python train.py --encoder_arch="resnet" --model="audio captioner" --dataset="struck, bounced, scraped and rolled objects made by modal synthesis" --train_examples=78125 --gain_aug_db=6 --time_shift_ms=50 --n_mels=64 --hop_length=160 --input="log_mel" --spec_augment=false --win_length=512 --tokenizer="word" --vocab_size=50 --encoder_norm="batchnorm" --encoder_activation="relu6" --encoder_depths=[2, 2, 5, 2] --encoder_kernel_size=3 --encoder_stem="deep" --encoder_avg_pool_shortcut=false --encoder_widths=[48, 64, 96, 160] --fusion="prefix" --decoder_width=256 --decoder_layers=6 --decoder_norm="layernorm" --decoder_norm_position="pre" --decoder_activation="swiglu" --decoder_mlp_ratio=2.67 --decoder_head_dim=32 --decoder_fused_qkv=true --decoder_bias="qkv" --decoder_qk_norm=false --decoder_layer_scale_init=1.0 --decoder_parallel_block=false --decoder_inner_norm=false --decoder_positions="sincos" --decoder_prefix_bidirectional=false --decoder_connector="linear" --decoder_tie_embeddings=true --init="kaiming_normal" --residual_init="none" --optimizer="soap" --beta2=0.999 --learning_rate=0.003 --beta1=0.9 --shampoo_beta=0.95 --eps=1e-08 --precondition_frequency=50 --max_precond_dim=512 --one_sided=false --adamw_lr_other_params=0.0026 --max_grad_norm=5.0 --max_steps=5300 --batch_size=64 --epochs=4.3 --lr_schedule="step" --warmup_steps=260 --weight_decay=0.1 --adamw_weight_decay_other_params=0.01
Rows from block 4 of the audio encoder of a small audio captioner, named by matrix and row number. Rows with one number belong to one channel. Each number is 128 + 32 x the weight over its row's rms, rounded and kept within 0 to 255. All counts start at 0.
Before each channel's rows are labels from the 100 clips, of 14976, where the channel reaches its highest value: "band" is the frequency band that holds the peak. Only what is clearly more common there than usual is listed. The data: struck, bounced, scraped and rolled objects made by modal synthesis.
# convs0: first 3x3 conv, stride 2 (encoder.blocks.4.convs.0.weight, 96x64x3x3, each kernel summed), inputs 0-63
# convs1: second 3x3 conv (encoder.blocks.4.convs.1.weight, 96x96x3x3, transposed, each kernel summed), outputs 0-47

band: 250 to 500 Hz
convs0.30 [ 91 146 155 129 120 137 142 139 151 144 131 144 101 124 182 160 181 133 101 130 105 192 139 154 101 158  56  37 109 137 131 160  88 147 153 144  84 136 127 144 117 124  96 114 141  74  81 147 154 123 122 133 133 152  99 158 192 161 182  84 159  88  72 109]
convs1.30 [ 85 147 107 131 123 110  75 176 145 159  73 167 118 135 121 100  98  94  38 189  73 158 190 163 153 134 122  98 145 138 134 169 155 119 123 108  40 141 134 109 103  90 152 138  68 126  97 129]

band: 500 to 1000 Hz
convs0.11 [ 95 119 117 117 163 115 124 151 156 144  87 140 136 119 102 145 108 159 173 119 128 106 180 138 108 121 199 161 140  71 116 123 113 134 122 129 114  95 128 230 147 148 123  84 138 173 188 117  98 166 122  80 209  98  91 140 137 137  65 105 162 117 146 159]
convs1.11 [184 111 170 183 143 127 146 114 104 141 123 122 180 121 255 141 134 156  91  78 105 141  73 106 126  99 158 144 108 140 116 172 145 103 149 109 117 121 137 165 121 142 116 131 139 104 154 120]

band: 1000 to 2000 Hz
convs0.73 [127 109 120 148 159 160 145 178 146 132  91  90 101 122 129 151 166 148 132 117 112 141 143 123 158  51 131  88 114 128 113 107 100 106  76 140 164  95 156 162  89 147 125 155 126 111 132 152 117 130 149  45 133 134  84 107 193 241  85 160 124 117  86 127]
convs1.73 [ 77 106 120 143 127 114  35 107 131 122 132 139 149 127 155  99 121  57  77 125  96 153 243 159 122  81 146 143 163 147  91 106 135 164 118 172 108 173 134 127 156  68  98 124  55 111  81 105]

band: 500 to 1000 Hz
convs0.65 [134 195 132 128 100 112 115 116 167 180 165 140 134 119 130 149  99 138 132 126  80  87 201 100  98 148 135 193 153 103  88  89  99 126 134  58 154 147 130 122 118 197 113  92 122 130 100 161 101  78  85  88 154 159  67 120  98 155 141 158 141 105 162 150]
convs1.65 [157  84 181 166 134 111 171  81 124 183 160 151 203 142 204 153 141 149 118  58 127 163 117 138 155 124 110  49 179 164 124 148 106 117 137 100  73 115 167 134  94 117 148 158 111 162 162 118]

band: 250 to 500 Hz
convs0.74 [118  92  94 135 135 109 106 139  90 121 178 100 122 172 162 116 128 177 209 102 156 140 122 134 109 171  99 140 105 154 169 106  74 115 127 160 122 125 155 153 136 124 160  90 110 179 190 155  68 150 125 112 139  57  90 133  89 147  91 154  88 101  67 113]
convs1.74 [121 164  65  78  82 152 118 124 222  72 117 105 126 193  89 140 142  94 134 118  89 130 106 155 146 149 115  68 131 120  92  95 141 108 151 193 117  87  94 106 130 140 146 101  55 147 148 100]

band: 250 to 500 Hz
convs0.67 [217 180 146 141 120 127 178 160 116 152 119 146 154  99  85  76 192 151 118 146 149 126  81 112  72 110 153  99 127 113 121 143  79 120 176 138 121 208 127 107 142 115 162 122 138 101 149 122 117 152 141 126 190 134 135 166 155 123 120  48  96 127 110 158]
convs1.67 [ 90 159 151 116 125  87 173  68 122 132  61  98 128  96 123 154 177 168  94 142 135 120  96 107 149 172 120 141 106 133 144 168 101 143 185  96 122 121 134  94  77 118  97 122 145  76 112 146]

band: 250 to 500 Hz
convs0.94 [113 107 134 146 111 149  77 104 128 141 132 127 113 128 139 155  95 129 137 108 126 140 120 157 120 131  81 121  92   8 134 125  87 159 186 112 136 146 102 126 107 113  95  63 118 127 142 116 140  48 107 198 138 206 105 119 172 171 118 109 166 110 136 141]
convs1.94 [104  91 174 153 135  84 137 120 122 184 124  87  95 149  80 118  81 163 128 101 157 113 151 138 161 109 113 150  83 111 122  99 171 124  95  45 142 135 165  83  96 150 161 116  93 121 120 132]

band: 1000 to 2000 Hz
convs0.76 [ 94 127  86 149 135 135 129 169 141  36 197 122  93 118 105 132 121 105 171  73 136 141 100 136 104 147 157  83  50 107 112 155 136 149 116 129 143  70 194 138 159 134  92 121  90 116 124 122 151 152 135 160 137  92  92  79 127 140  84  83 104 104 134 174]
convs1.76 [134 115 107 162 133 125  95 190 129 144 159 156 130 121 161  80  97 146 135 171 130 169 159  97 113 155  99  85 166 183 106 112 155 167  69 112 119 153 170 163 143 122 108 108 103 140 138 165]

band: 500 to 1000 Hz
convs0.45 [ 92 140 155 109 168 194 191 137 153 120 161 134  88 137 191 148 115 136 132 142 131 102 116  93  75 227  40 102 139 135  99  81 125 148 124 106 148 123 118 101 176 119 117 134 182 124 141 158 108  96 119  99 122 148 155 118 132 118 140 132 126  73  96 170]
convs1.45 [128 179 141 122 145 112 163 147 114 107 153 107 137 142  38 138 100 116 121  66 114 192 166 116 148 156  78 150 145 126 115  91 158  96 147  97 139 114 141 106 147 119 128 157 115 126  99 127]

band: 250 to 500 Hz; 500 to 1000 Hz
convs0.48 [ 89 110 132 133 167  86 137 141 184 151 237 119 120 138 131  99 132 133 172 115 175 147 121  72 126 132 105 153  85 149 191 118 164 136 128 128  97 139 140 124 111 205 157  74 147 135 176 141 146 131 185 152  90 150 111 144 157 129 123 143 130 128  96 188]
convs1.48 [160 164 120 116 131 131  97 145 130 127 157 142  80  66 105 154 140 121 131 136 137 184 147 131 194 107 173 109 199 155 104 149 128 175 144 120 175  84 100  87 111 139 160 158 145 176 130 165]

band: 1000 to 2000 Hz
convs0.19 [136  57 131 127 171 130 161 120  90  72 135 151 137  92 100 100 101 177  62 168 127 120 180  82 144 117 168 137 138 104 143 142 108 109 131 142 186 123 128  83 109 138 101 103 167 137 120  77  99 115 151  72 143  72 160  70 179 157 150 103 126 110 149 172]
convs1.19 [140 153 168 129 129  56 108 103 127 127 137  87 120 107 105 199 119 141  64  85  63 109 201  96 126 195 130 198 120 133 176  98 125 144 110 151 113 114  90 163 209 127 129 150 158 110 142 100]

band: 500 to 1000 Hz
convs0.95 [142 129 141 110 100 181 148 114 127  99 168 147 105  60  62 146 161 157 121 120 177  44 138 152 128 164  64 114 147 133 103 124 152 113 182 110 106 147 122 175 169 104  77 114 201 168 151 168 127  92 141 145 125 146 140 131 124 101 165 171 119 129 132 168]
convs1.95 [134 141 173 138 125 133 101 119 116 160 152 111 134 171 125 122  87  93 122 105  92 113  66 114 154  91 107 129 105  95 105 186 202 109 131  57 142 137 112  97 118 135  93 153 124 148 117 130]